config.yaml
dataset: "reaction-diffusion patterns (Gray-Scott)"
image_size: 64
inner_norm: false
num_labels: 24
muon_scale: "spectral"
adamw_lr_other_params: 0.0022
epochs: 39.6
decay_fraction: 0.3
Rows from block 4 of a small multi-label image tagger, named by matrix and row number. Rows with one number belong to one neuron. Each number is 128 + 24 x the weight over its row's rms, rounded and kept within 0 to 255. All counts start at 0.
After each neuron's rows are labels from the 100 images, of 14976, where the neuron reaches its largest size: "responds to" is what is common among them; "colour at peak" is the nearest of a few named colours to the mean colour under the peak. Only what is clearly more common there than usual is listed. The data: reaction-diffusion patterns (Gray-Scott).
# gate: MLP gate (model.blocks.4.mlp.gate.weight, 768x384), inputs 308-383
# fc1: MLP up (model.blocks.4.mlp.fc1.weight, 768x384), inputs 308-383
# fc2: MLP down (model.blocks.4.mlp.fc2.weight, 384x768, transposed), outputs 308-383

gate.33 [143 149 119 130 103 160 145 125 153 125 105 145 120 112 115 112 145 118  78 125 142 159 143 143 117 158 165 152 158 117 145 153 130  85 127 138 107 170 102  71 114 142 114 155 139 100 130 118 153 109 138 105 141 113 146 176 125 138 174 143 112 126 169 168  95 117  98 100 132  79 115 112 110 171 122 122]
fc1.33 [143 115 147 147 136 109 100 148  87  86 133 147 152 120 108  94  97 118 170 125 111 121 124 151 130  88 126 106  58 136 125  93 104 153 148 115 162 116 126 153 127 111 151  99 135 156 153 143 105 149 134 141 111 136 136  75 121 141  91 101 143 137 115  98 181 125 157 159 141 156  97 147 129  81 135 124]
fc2.33 [106  82 127 170 164 159  90  96 139 183 109 134 122 135 105  96 155 168 101 116 135 137 131 187 127 129 146 145 132  85 190 117 117 155 110 114  88 114 132 128 144 132 146 107 143 140 118 119 164 127 139 120 101  93 155 116  97 142 139  80 104  96 103 125 137 126 116  99 167  88 103 128 132 102 138 117]
responds to: dark
colour at peak: black

gate.238 [111 133 126  97 137 135 107  88 118 104 177 110 137 115 128 149 145 126 145 120 118 149 112 118 104 134 123  92  98  97 154 141 140 113 109 114 125 122 137 122 153 138 189  82 133 151 118  73  95 138 106 155 104 113 145 127 110 106  90  99 106 163 150 123 142 178 174 107 103 165 105 139 134 153 131 142]
fc1.238 [136 167 153 144 155 116 154 178 144 131 118 133 130 155 119  96  78 132  96 172 141 118 102 113  94 112 137 140 129 169  84 130 106 167 138 126 112 127 125 111  90 148  90 152 122 136 128 122 171 131 118  78 127 104 136 139 106 135 143 158 133  99  98 135 152  91 114 158 121 111 121 152 169 100 138 130]
fc2.238 [114 131  86  65 129 127  98 118 108 153 136 124 146 129 138 134 131 129 130 150 143  93 116 170 106 152 156 114  74 138 103 121 163 122 117 159  81 131 129 139 146 113 156 121 171 134 114 135 100 137 133 131 120 100 130 102 146 119 134 120  94 154 146 102 153 126 108 126 146 161 109 104 148 127 107 112]
responds to: grey
colour at peak: black

gate.366 [109 177 124 135 100 134 124 146 166 131 150 146 143 137 102 128 135 111 159 135 116 142  83 129 124 132 163 155 103  80 109  88  86 109 134 154 147 127 142 134 152 143 121 118 156 121 154 108 151  98  74 167 117 134  67 149 111 139 159 147 124 126 133 114 163 139 145 117 130 137 151 155 159 174 151 158]
fc1.366 [ 96 177 117 122  98 159 142 161 147 123 152  82 130 125  85 127 122 119 117 132 140 163  89 121 148 122 117 151 109  90  77 114 112 132 158 198 139 129 128 130 168 144 133 105 144 129 153 140 144 104  96 128 120 142 123 143 111 101 149  88  98  98 158 145 165 152 115 111 153 131 123 126 157 149  89 161]
fc2.366 [125 140 114 153 135 132 138 102  96 124  92 138  77 166 181 135 155 135 130 144 124 104 137 125 126 138 144 140 134 146 133 178 136 150 108 108 161 139 109 103 112 117 133 141 176 158 100  92 114 179 124 104 117 141 119 123 148 142 142  89 134 150 106 143  94 170  99 155  99  91 144 167 147 141 121 122]
responds to: earthy
colour at peak: black

gate.344 [122 125 139 158 110 131 163 111 138 110  81 125 117 215 114 147 133 137  96 121 124 134 131 130 117 129 122 111 119 142  82 144 107 101 134 122  95 128 136 109 176 158 154 143 136  98 118 154 127 180 132 126 148 127 131 161 144 129 127 115 112 107 130 112 120 149 128 121 140 144 127 125 120 142 154 113]
fc1.344 [158  85 119 151 120 163 141 115 106 119 124 114 164  71 165 141 117 151 134 142 133 165 110 140 134 140  78 119 108 120 127  91 118 139  89 117 126 132 155 136 119 125  69 111 101 143 177 114 117 124  94 158 101 128 160 152 151 181  67 100 153 116 141 121 151  92  86 121 149 102 153 145 149 109 139  95]
fc2.344 [144 167 126 113 112 146 112 175 162  64 135 119 127 125 148 123 164 113 127 124  72 168 121 145 120 127 155 111 121 142 110 138 166 122 108  89 119 125 113 120 169 128 126 168 144 145 145 103 121 109 143 117 145 173  76 128 120 142 105 115 124 135 119 113 139 114 109 137 154 115 155  61 155 165 143 140]
responds to: stretched; embossed; feed 0.078 kill 0.061
colour at peak: brown

gate.105 [187 108  89 145 105 130 114 183 151 139 141 112 123 151 119 133 128 157 136  78 168 173 205 118 125 112 117  99 122  95 169 138 120 148 129 104 101 138 125 109 106 156 139 176 149 130 120 134 140 104 152 111 102 116 104 160 139  91 109 127 137 148 120 144 160 119  90  95 177 141 136 130 125 161 152 121]
fc1.105 [133 169 129 129 161 149  80 126 129 139 113 129 167 136 180 125 150 149 116 138 134 133  90 104 102  96 116 166 138 171 160  99 144 144 130  87 127 128 110 168 148 107 111 187 121 116 111 118 133 123 137 139 123 135 126 132 124  99 158 149  90 155 134 107 158 120 157 166 121  52 135 113 157 159 165 117]
fc2.105 [170 152 105 145 160 107 171 160 139 139 155 132 117 104 127 165 120 170 126 138 148 109 127 119 137 147 115 146 113  89  94 151 136 128 146 126 122 180  64  95  87 106 127 139 102  97 146 149 118 144 105 139 102 143 121 145 107 130 168 123 136 153 156 107 111 123 120 119 134 104  89 131 119 154 129 172]
responds to: earthy
colour at peak: brown

gate.427 [155 131 111 135  81 114 125 102 120  84 118 115 148 136 178  92 140 163 139 142 191  92 141 144  95 167 133 139 141  82 111 109 147 135 104 115 127 126 114 149 132 131 131 123 135 114 150 164 123 120 130 147 159 130 166 116 127  92 113 140 161 177  99 101 144 113 122 133 154 139 143 103 153  96 111 140]
fc1.427 [151  87  97 121 145 101 135 142 122 118 170 144 134 117 119 110 114 112 158 115  93 132 149 143 176 102 112 118 155 146 124 116 146 126 157 148 139 110 148 134 145 139 123 134  97 155 124 121 191 118 114 132 102 135  87 136 150 108 121 105 122 144 167 142  94 114 134 120  99 124 155 130 122 153 154 170]
fc2.427 [167 134 141 125 120 144 105 113 145 108 145  92 162  98 155 130 126 145 124 151 132 158 113  97 137 180 204 121 156 116 180 108 148 168 117  85 120 136 169 128 120 130  92 150 125 131 123 140 118  95 142 139 122 104 115 127 103 144 119 152 102 167 146 141 131 137 149 142  93  77 118 152 120 118  67 136]
responds to: embossed; grey
colour at peak: brown

gate.229 [155 128 111 115 138 155 121 114 122 136 136 140 115 124 159 152 136 132 158  69 142 172 137 118 145 168 161 123 140  91 104 107 131 139 125 118 157 116  78 111 110 134 120 166 148 110 122 184 116 115 175 148 102 160 100 121 153  94 127 122 157 158 160 112 119 168 128 129 142 155 155 137  88 108 113 140]
fc1.229 [156 133 135 144  96 157 159 135 106 159  91 127 164 131 148 139 112 163 133  70 135 119 113 116 163 135 137 143 125 148 143 146 133 152 153 185 139 124 153 124 139 123 115 151 134 107 117 110 154 161 122 135 206  75 124 114 151 114 125 125 112 148 136 146 171 105  96 148  98 120 144  91 148 118 134 112]
fc2.229 [141 122 172 130 106  94 117 108 148 105 165 137  85 153 110  84 135 132 137 155 112 111 100 140 122 126 117 108 148 170 163 140 148  94 144 113 169 115 160 152 144 144 142 150  75 125 113 104 103 134 120 119  91 152 144 111 122  86 104 140 138 107 149  89 141 189 105 109 180  91 107 118  99 141 113 158]
responds to: grey
colour at peak: grey

gate.107 [156 177 113 149 127 141  73 167 149 122 138  94 126 162 116 118 119 133 101 150 114 122 162 162  82 128 116 174 133 136 129 137 117 123 103 134  97  94  65 152 150 128 170 168 140 105 148 137  94 107 128 123 171 139  91 148  98 133 118 161 159 128 145 126 119  88 119 139 163 159 152  86 144 115 114 121]
fc1.107 [119 153  92 164 102 131 150  95 158 114 128 138 113 131  94 105 131 134 151 151 109 112 118  81  94 122 137  58 130 151 130 141 119 116 131 133 158 158 163 113  82 117 147  80 132 135 105 121 102  80 203 116  77 110 137 110 106 132 119 117  94 118 105 120 119 141 119 127 101 112 142 144 135 138 101 154]
fc2.107 [ 96 128 110 110 115 171 133 140 168 167 137 103 140 128  96 118 113 119 128 102 132  97  87 108 141 105 165 118 108 112 108 141 124 133 137 142 136 152 109 139 152 107 129 118 107  97 121 151 121 152 114 149 158 114 176 147 125 106 126 152 118 130 158 134 123 124 120 123 158 155 133 160 138  92 138  96]
responds to: grey; feed 0.026 kill 0.059
colour at peak: grey

gate.631 [149 127 148 129 104 147 135 116 109 135 140 118 143 153 134 133 114 142 142 145 165 166  96 130  86 160 150 146 137 125 143 137 172 130 133 121 143 137 139 134 141 153 143 126 104  89  98 138 163 150 145 136 107 141  99  42 118 116 120 126  87 121 120 105 107 151  90 117 124 128 109 116 109 140 149  77]
fc1.631 [136 156 132 104 101 141 100 154 167  86  77 162 109 127 109  87 148 152 136 131 184  77 135 134 107 110 138 112 136 156 163  55 141 119 195 133 127 141 135 167 155 138 111 137 116 128 109 123 112 118 108 117 102 171 126 140 110 115 111 130 138 107 162 141 153 181 162 157 133 167 172 139 100 141 106 126]
fc2.631 [131 127  98 119 128  95  85 141 110 119 124 141  94 110 125 158 163 126  88 164 121 159 150 106 151 133 140 127 112 103 119 114 114 144 119 123 114 133 130 111 156 146 129 130 154 129 125 158 114 162  91 144 137 103 133 100 114  81 147 132 168 122 139 107 114  66 125  83  60 137 148 143 129 164 123 131]
responds to: pastel; feed 0.046 kill 0.063
colour at peak: grey

gate.758 [123 140  93 150 123 122 135 151 170 148 123 144 127 108 125 127 149 104 111 143 149 112 102 114  95 123 139 156 134 116 138 128 119 118 118  87 152  77 133 121 128 144 128 122  95 140 182 172 112 131 158  91 205 116 182 122 126 139 151 147 133  77 132 134 139 147 127 158 102 154 145 107 116 130 126 159]
fc1.758 [137 107 123 105  95 127 109 114 170 109 129 167 163 106  91 130 136 120 144 136 126 118 143 130 122 112 103 104 143 137 126 144 108 128 158 119 127 165  93 138 109 108 139 136  93 100  80 104 168 106 134 116  85 167 132 120 107 123 127 126 100 150 108 118  95 143 153 160 168 111  74 116 125 171 141 122]
fc2.758 [102 135 123 125 135 127 150 113 137 138 143 130 127 161  85 107 147 107 113 121 115 120  90  90 138 151 171 146 115 116 100 128 146 109 109  75 144  97 132  66 135 121 141 124 110 128 132 127 117 138 133  86 115 123 127 110 140 142 136 135 141  93  93 151 122 143 131 132 104 153 115 156 153 101 164 147]
responds to: dark; grey
colour at peak: black

gate.360 [126 118 102 103 101 151 133 101 135 136  93 131 111 118 175 115 107 123  81 120 122 166 136 109 118 108 131 132 106  89  98 170 152 158 145 163 182 139 115  99 120 133 125 120 114 107 121 136 142  89 144 144 146 139  79 111 146  78 128 136 106  96 159 118  95 109 124 120 102 161 140 131  90  74 107  95]
fc1.360 [111 102  93  86 135 162 149  87 147 139 129 137 103 113 105 132 113 155  80 107 165 134 132  95 138 162  89 145 140 111 112 166 124 152 128 123 121 109 149 107 148 100 142 138  99 137 138 127 123 181 163 127 121 103 137  87 175 122 146 112  95 145 144 113 107 117 137  81 136 178  92 115  98 106 108 106]
fc2.360 [140 167 171 149 152  66 132 127 137 140 158 141 110 179 107 153 114 162 135 136 118 103  96 158 132 107 149 101  96 122 159 125 130 129  91 128 145 109 143 129 161 135 152 157 148  48 127 152 163  93 137  82 102  77 138 129  76 135 141 139 105  97  71 123 152 138 145 155 119 134 146 112 139 170 155 163]
responds to: grey; feed 0.018 kill 0.051
colour at peak: grey

gate.364 [151 119 109 117 144 149 110 128 101 108 166 156 162 127 133 125 134 150 126 125 117 111 131 133 106 127  95 123  63 143 147 112 118 126  72 156  88 153 151 154 146 129 125 133 108 105 126 145 111 122 125  82 121 111 137 129 106 108 170 104 135 127 165 117 124 142 102 126 135 123 126 171 140 114 112 178]
fc1.364 [122 129 136 144 153  95 142 104 145 107 103 113 110 134 150 118 143 121 179 136 139 116 174 105 127 206 143 134  81 153 126 166 134 123 125 140 124 133 140 139 138 132 112 155  87 108 138 121 117 122 160 106 121  89 128 117 153 157 147 161 108  90 106 115  93 105 127 101 108 118 100 175  93 143  90 207]
fc2.364 [127 126 113 143 124 136 113 142 126 139  79  92 113 113  94 118 119 138  99  95 110 130 111 143 115  84 139 151 148 150 143 126 117 149 131 138 125 107 102 101 161 158 100 153 122 113 104 117 119 146 166  99  74 133  66 164 164 150 165 114 113 170 125 147 172 169 113 119 118 144 110  69 101 103 105  90]
responds to: pastel; grey
colour at peak: grey

gate.200 [114 131  69 115 153 110 138 108 113 124 113  83  82 165 133 141 103 116  86 128 109 121 137 139 164 184 108 123 117 166 129 154  92 114 106 125 159 147 127 146 104 150 108 145 161  97 128 147 123 142 158 123 155 113 121 117 103 130 139  96 146  74 193 109 123 118 115 112 123 143 125  59 137 128 150 104]
fc1.200 [124 106 169 150 155 145 156 157 153 160 141 174 154 128  79  95  97 143 125 104 122  88  91  95 110 125 153  96 174 145 124 129 160 132 152 124 115 104 103 122 153 102 127 122 126 141 122 151 108 142 107 121  81 105 156 117 146 107 122 146 142 166 147 129 135 102 149 135 104 129 130 132 143 142 133 115]
fc2.200 [142 136 123  93  94 118 134 128  93 156 146 123 107 160 136 100 186 127  88 142 122 116 115  94 125 150  88 117 126 141 115  86  99 156 127 160 157 108 126 125 111 122 104 131  98 130 119 108 108 107 102  95 162 162 143 139 136 118 170 142 134 118 126 132 148 125 138 149 121 122 125 151 120 107 124 116]
responds to: stretched; feed 0.018 kill 0.051
colour at peak: black

gate.444 [111 101 119 154 123 101 160 165 115 132 127 151 128 124 119 105 151 117 157 142 150  64 155 145 147 163 167 163 120 109 148 144 159 127 158 118 118 133 154 134 130 114 123 107 167 152 149  91 110 163 136 144 109 148 151 155 136 117 115 135  86 127 117 151 142 131 152  77 104 146 149  87 142 117 107 141]
fc1.444 [173 146 111 126 102 136 103 127 138 109 135 119 170 171 109 133 134 135 131 116 108 170 134 148  91  90 115  86 135 147 158  92 123 141 115 120 144 130  93 127 120 112 118 164  85 122 130 163 125 107 132 109 122 159 126 149 105 164 136 145 147 142 110  82 100 149 107 163 141 109 106 170 124 124 104 133]
fc2.444 [129 145 100 157 130 113 154  50 138 169 135 108 107 121  65 172 126 100 115 157 114 114 165 152 114 116  97 129  97  92 109 120 131 140 106 102 128 143 113 122 133 124 126 121 131 114 126 118  96 128 123  93 117  90 101 113 119 116 156 115 161 141 102 165  87 149 123 104 120 150 156 147 115 103 141 130]
responds to: dark
colour at peak: black

gate.705 [107 159 144  98  98 164 139 162 148 166 143 127 174 136 156 154 149  81 129  97 133 137 110 154  82 136 101 126 134 103  82 170 166 102  76 131 156 142 131 147  79 140  91 116 126 108 144 147 163 120 127 114  91 119 115 130 151 110 109 101 139 126 134  99 161 112  81 148 152 151 146 113 149 118 137 150]
fc1.705 [162 117 174 169 103 153 164 123 166 125 129 101 149 147 125 119 154 141 146 127 112 166 158  68 160 114 110 161 125 168 111  93 118  81 123 140 102 139 142 132 132 137 140 128 127 117 162 113 146 137 122 115 140 158 153  86 133 117 132 128 131 138 128 131 125 128 135 173 108 154  94 129 138 119 135 151]
fc2.705 [127 131  99 135 148  95 107 119  96 138 159 162 107 169 119 172 170 152 113 165 167  97 110 187  92 129 110  98 118 136 130 105 130 149 188 139 124 160 141  99 111 114 129 147 169 162 122 164 116 117  79 123 119 105 150 114 120 103 143 145 143  91 140 122 104 116 135 119 150 143 113 155 128 124 165 130]
responds to: pastel
colour at peak: grey

gate.414 [111  96 117 153 134  63 152 132 140 141 156 162 111 121 107 106 139 182 115 127 112 105 121 130 113 118 137 160 137 192 141 125 148 136 109 147 102 127 130 126 128 146 123 154 105 135 129 142 110 117 167 149 117 101 113  86 159 160 143 138  88 141 135 155 126 136 104 186 106 148 110  97 140 135 154 110]
fc1.414 [104 142 152 167  93 121 145 124 113 183 154 183 114 161 106 150 119 212 111 142 145 125 128  70 113  99 139  58 178 138 100 129 137 132 170 124 131 128 144 107  97 150 112 104 148 118  92 161 109 159  98 136 147  88 134  89 132 134 156 140  97 146 170 154 109 153 113 170 126  97 153 117 131 136 138 123]
fc2.414 [148  97 146  87 196  88 156 146 125 143 115 131 124 119 142 118 170  97 137 158 132 155 103 145 106 141  72 180 122 142 103 128 149 151 105 140 137 150  95 128 120 134 136 137 119 123 116 121  89  86 142 127 149 121 154 122 164 138 113 125 129 114 172 139 119 101 112 101 108  96 131 136  95 172  66 131]
responds to: embossed; feed 0.054 kill 0.062; earthy
colour at peak: black

gate.332 [164 123 134  97 177 130 129 123 152 143 107  73 106 104 188 151  95 142 131 148 187 101 140 128 139 128 128 104 142 118 133 114 134 133 113 107 120 136 112  92 131 131  77 130 103 125 136 138 124 149 140  73 128 103 127 111 151  97  96 158  96  78 119 144  78 114 119 120 177 130  92 160 132 157 139 147]
fc1.332 [148 119 137 142 131 131 119 119 163 140 110  72 101 126 154 140 101 128 130 146 121 115  98 123 147 174 112 106 127 130 132 108 159 134 121 130 116 157 155 124 141 138 142 140 132 114  85 116  91 163 152 100 135 109 100  83 160 106 114 138 101 122 129 126 124 137 138  99 120 144 136 176 125 109 104 127]
fc2.332 [ 99 140 163 145 136 125 137  82 100 133 144 159 120 159 100 155 147 162 142 125 109 137 139 136 153 111 159 107 153 124 141 124 210 144  86 123 158 125 106 107 111 147 149 130 102 112 144 147 164 115  93 167 165 154 138 145 139 103 128 137 151 115 122 111 101 137  91 149  95  98 134 147  97 110 104 147]
responds to: dark
colour at peak: black

gate.136 [103 118 108 120 134 140 155 116 125 113 109 148 129 129 161 139 148 124 161 135 115 142 116 127  72 151 100 112 135  95  82 130  92 139 146 107 125 109 171 107 107 131 114 132 133  79 108 176  98 107 166 113 129 126 158 119  97 142 109 134 119 132 127 141 134 155 135 120 126 102 172 191 139 118 144 110]
fc1.136 [140 143 118 116 165 139 136 138  93 131  93 112 141 113 116 135 144 123  62 138 164 100 163 144 138 159 144 156 105 153 160 142 144 125 165  87 121 129 102 144 109 153 145 156 171 112 129 102 109 159  94 139 190 110 151 149 134 130 144 111 127  84 108 132 191 118 144 114  77 109 143 128 138 103 149 105]
fc2.136 [122 186 122 106 130 122 134 121 137 123 129 123 120 142 192 165 142 115 127 115  95 126 111 145 170  83 124 121 165 112 134 127 106 146 116 174  84 124 160  86 141 144 108 155 127 104 124 175 127 125 143 136 113 150 124 121 113 121 119 146 136 189  87  51 132 183  88 158 135 171  71 104 115 100 110 139]
responds to: pastel
colour at peak: grey

gate.248 [128 133 121 116 118 161 124 134 138 159 127 114 122 142 165 111 120 163 156  97 152 124 169 130 124 147 112 119 123 121 168 141 108 178 100  79  94 153  84 133 111  89  99 132 112 136 108 161 120 140 163 130 123 114 106 155 129 163  98 117 123 139  98 118 123 121 132 165 150  76 157 150 157  82 138 113]
fc1.248 [141 123 181 108 121 134 139 110 112 112 126 127 125 157  86 128 130  83 115 174 110 140 106 104 108 108 156 156 158 155 109 107 161 106 167 183 154 124 130 103 136 157 160 164 161 140 113 119  94 104 122 114 118 102 126 107 119 143 106 183 115 105 137 110 118 137 130 110  78 164 146 114 131  93 109 136]
fc2.248 [160 149 104 106 113  94 124 133 101 136 116 102 108 131 144 171 102 136  96 143 129 102  83 132 146 110 155 149 129 148 148 127 127 170 156 156 136 140  82 131 110  87  89 135 121 133 105 112 106 149 113 137 173 110 136 104  96 138 117 114 118 120 112  69 149  93 148 126 107 116  91  86 135 111  99 160]
responds to: earthy
colour at peak: brown

gate.192 [107 163 146 127 131 155 114 151 152 171 126 102  94 134  96 166 159 140  74  62 111 137 122 102 133 162 135 131 151 126 100 109 145 105 135 145 130 102 160 155 136 166 132 125 101 114 100 147 146  84 123 167 109 140 140 127 134 142  99 149 132 135 171 180 121  91  75 113 130 139 108 142  97 173 122 121]
fc1.192 [104 138 145 145 153  89 155 163 128 146 137 154 147 148 130 137 172 193 154 126 151 112  86 137  93 120  99 109 106 143 110 172 136 125 148 147 146 149 103 120 101 141 144 104 129 134 126 131 158  97 167 150 145 133 115 121 138 168 132 156 165 118 135 101  88 141 143 115 125  96 112 139 121 152 134  82]
fc2.192 [132 160 139 100  99 138 144 127 135 139 132 128 120 149 140 158 112 123 127 164 137 114 182 146 120 120 106 144  69  97 112 157 126 165  64 127 114 108 123 126 105  83 183 144 137 122 120 116 127 128 101  98 148 150  86 112 139 105 129 126 136 117 125  97 133  99 182 123 144  98 121 168 104 146 171 114]
responds to: earthy
colour at peak: brown

gate.538 [129 143 130 150 127 150 155 130 125  76 128 143 150  80 123  99 137 102 103  33 135 127 135  92 161 151 140 116  97 156 125 106 144  76 126 138 134 122 131 151  88 172 128 143 105 127 124  64 103 140 143 109 106 184 119 177 118 128  97 123 132 135 131 110 139 144 138  90 132 130 124 119 117 148  98 156]
fc1.538 [123 130 120 120 134 108 127 114 121 115 127  84 107 114 114 158 122 147 155 208 100 132 127 176 119 134 106 118 129 144 106 125  99 166 111 147 129  99 146 134 145  91 135 127 132 169 149 126 140 142 136 178 126  75 139  92 144  79 141 115 104 136 105 106  91 104 121 136 161 149 147 132 134 129 144  98]
fc2.538 [162  92 127 116 111 114 120 133 159 142 156 115 150 142 131 149 104 152 148  91  93 132 106 165 158 136  92 113 129 120 134 178  93 133 119 161  76 116 123 144 139 103 134 138 138  84 123  96 132 163 140 139 122 174  83 148  98 119 122 148 127 161  84 122 115 178 127 148 118 143 115 122 104 116 177  90]
responds to: embossed; grey
colour at peak: grey

gate.474 [130 126 114  76 186 136 151 135 121 125 146  83 151 118 149 106 116  94 130 121 123 116  88 116 149 155 105 130 148 179 123 107 164  83 146 165 119 148 112 190 124 149 100 159  79 101 145 148 146  88 160 114  90 139 129 106 167 145 100 160 148 139 118 120  81  84 118 161 103 149 147 107 110 105  89  97]
fc1.474 [ 93  92 125 137 144 136 156 145 144  93 127  97 154 140 147  91  93 113 127 145 127 109 128 103 148 135 155 129 109 107 112 170 148 134  93 167 120 153 102 154 149 175 119 110  89 104 120 121 140 112 154 142 100  84 109 117 142 126 119  72 186  84 140  89 140 108 169 130 160 111 137 196 163 149 130 113]
fc2.474 [125 111 120 133 118 127  94 109 145 119 147 130 157  96 114 128 159 125 127 124  99 147 156 103  87 122 148 120 107 133  97 188 156 157 141  95 165 106 105 114 127 109 150 131 157 140 104 148 115 131 124 115 125 118 105 118  84 121 127  89 128 110 125 125 117 135 145 125  61 133 150 129 110  68 203 124]
responds to: embossed; grey
colour at peak: grey

gate.721 [128 154 128  94 131  86 165 127  92 139 151 142 125 113 115 115 109 169 136 153  96 113 111 113 144 114 110 138 134 105 124 123 132 169 104 137 108 110 119 186 129 150 125  88  84 137 142 148 122 144 129 157  90  96 158  99 137 149  98 140 145 142 167 148 138 154 167 103 114 110 130 121 110 127 141  98]
fc1.721 [140 168 113 114 141  96 133 126 109  99 146 133 121 113 121 143 108 176 147 126 122 123  93 122 138 126 120 151 136 107 162 124 132 153  97 139 144 149 136 173 111 103 130 112 122 117  99 111 143 114 119 151 127  72 144  91  90 112 128 144 140 133 138 132 116 161 157  96 128 132  93 115 130 129 112 115]
fc2.721 [124  98 105  98 166 129  95 155 165 135  98  99 130  89 104 122 105 101 105 115 166 113 139  72 105 137 155 168 133 140  91 131 155 143 122 107 147 115 138 160  99 116 107 155 131 105 115 155 134 131  78 124 144 126 132 124 114 105 167 162  93 137 158 134 135 116  59 147 140  99  80 130 153 101  85 140]
responds to: dark; embossed
colour at peak: black

gate.41 [136 120 183  99 138  79 143 154 131 120 143 157 163 153 142 128 122 130 137  86 109  85 163 178 134  99 117 108 136 112 114 123 163 121 131 153 111 122 104 142 147 158 158 109 140 150 133 143 136  97 159  98 156 156 100 113 133 143 150 141 161 108 116 132 125 114 140 166 105 122  97 141  92 139 137  90]
fc1.41 [112 111 107 139 125 169  69 142 131 115 116 110 120 122 123 165 106  99 161 176 161 141  96  78 100 131 169 124 150 146 142 148 127 156 132  73 167 147 124 120 137  88 116 152 137 111  84 108 132 156  85 155 101 137 146 131 135 143 122  85  72 122 150 131 120 147 117 144 144 101 175 123 128 108 137 133]
fc2.41 [129 115 140 125 141 116 111 153 130 116 126 152  96 121 110 152 107 130 124 117 116 157 109  98 141 129 128 141  92 109 108 113  98 129 173 149 117 127 171 104  99 158 141 117 103 136 130 122 119 144 144 152 147 128  93 164 152 101  88 140 140 147 107 145 105 112 103 129 104 121 152 140 135  98  94  77]
responds to: dark; warm
colour at peak: black

gate.410 [ 99 177 126  99  84 161 144 165 116  83 144 177 130  85 117 161 108  75 106  96 164 148  93 102 138 141 149 128 142 119 126 119 154 140 102 134 166 141 148 118 156 196 162 127 146 111 126 104 142 124 125 136 109 124 151 149 140 136 123  94  95 158 122 141 125 142 107 104 119  94 149 109 127 134  97 120]
fc1.410 [125 156 101 125 122 191 157 146  92 113 151 150 122  91 104 124 171  89  95 141 115 104 130 169 130 168 157 149 141 167 161 103 160  97 156 140 122  99 150 120 119 167 158 117 106 109 141 123 163 111 169 114  79  91 141 112 145 150 167 139 158 162 121 148 102 117  84  68 143 134 131 161 127 120 111 169]
fc2.410 [140  87 123 138 109 153 131 107 135 117 123 134 143 151 179 150  91  90 113  85 183 146 114 101 136 113 161 154  53 121 125 159 142 131 147 200  97 136 114 116 143 158 146  97 127 115  93 137 117 129  73 145 165 149 116 112  83 105 131  86 118 147 140 158 142  89 116 122 149 181 159 111 127 126 132 131]
responds to: dark
colour at peak: black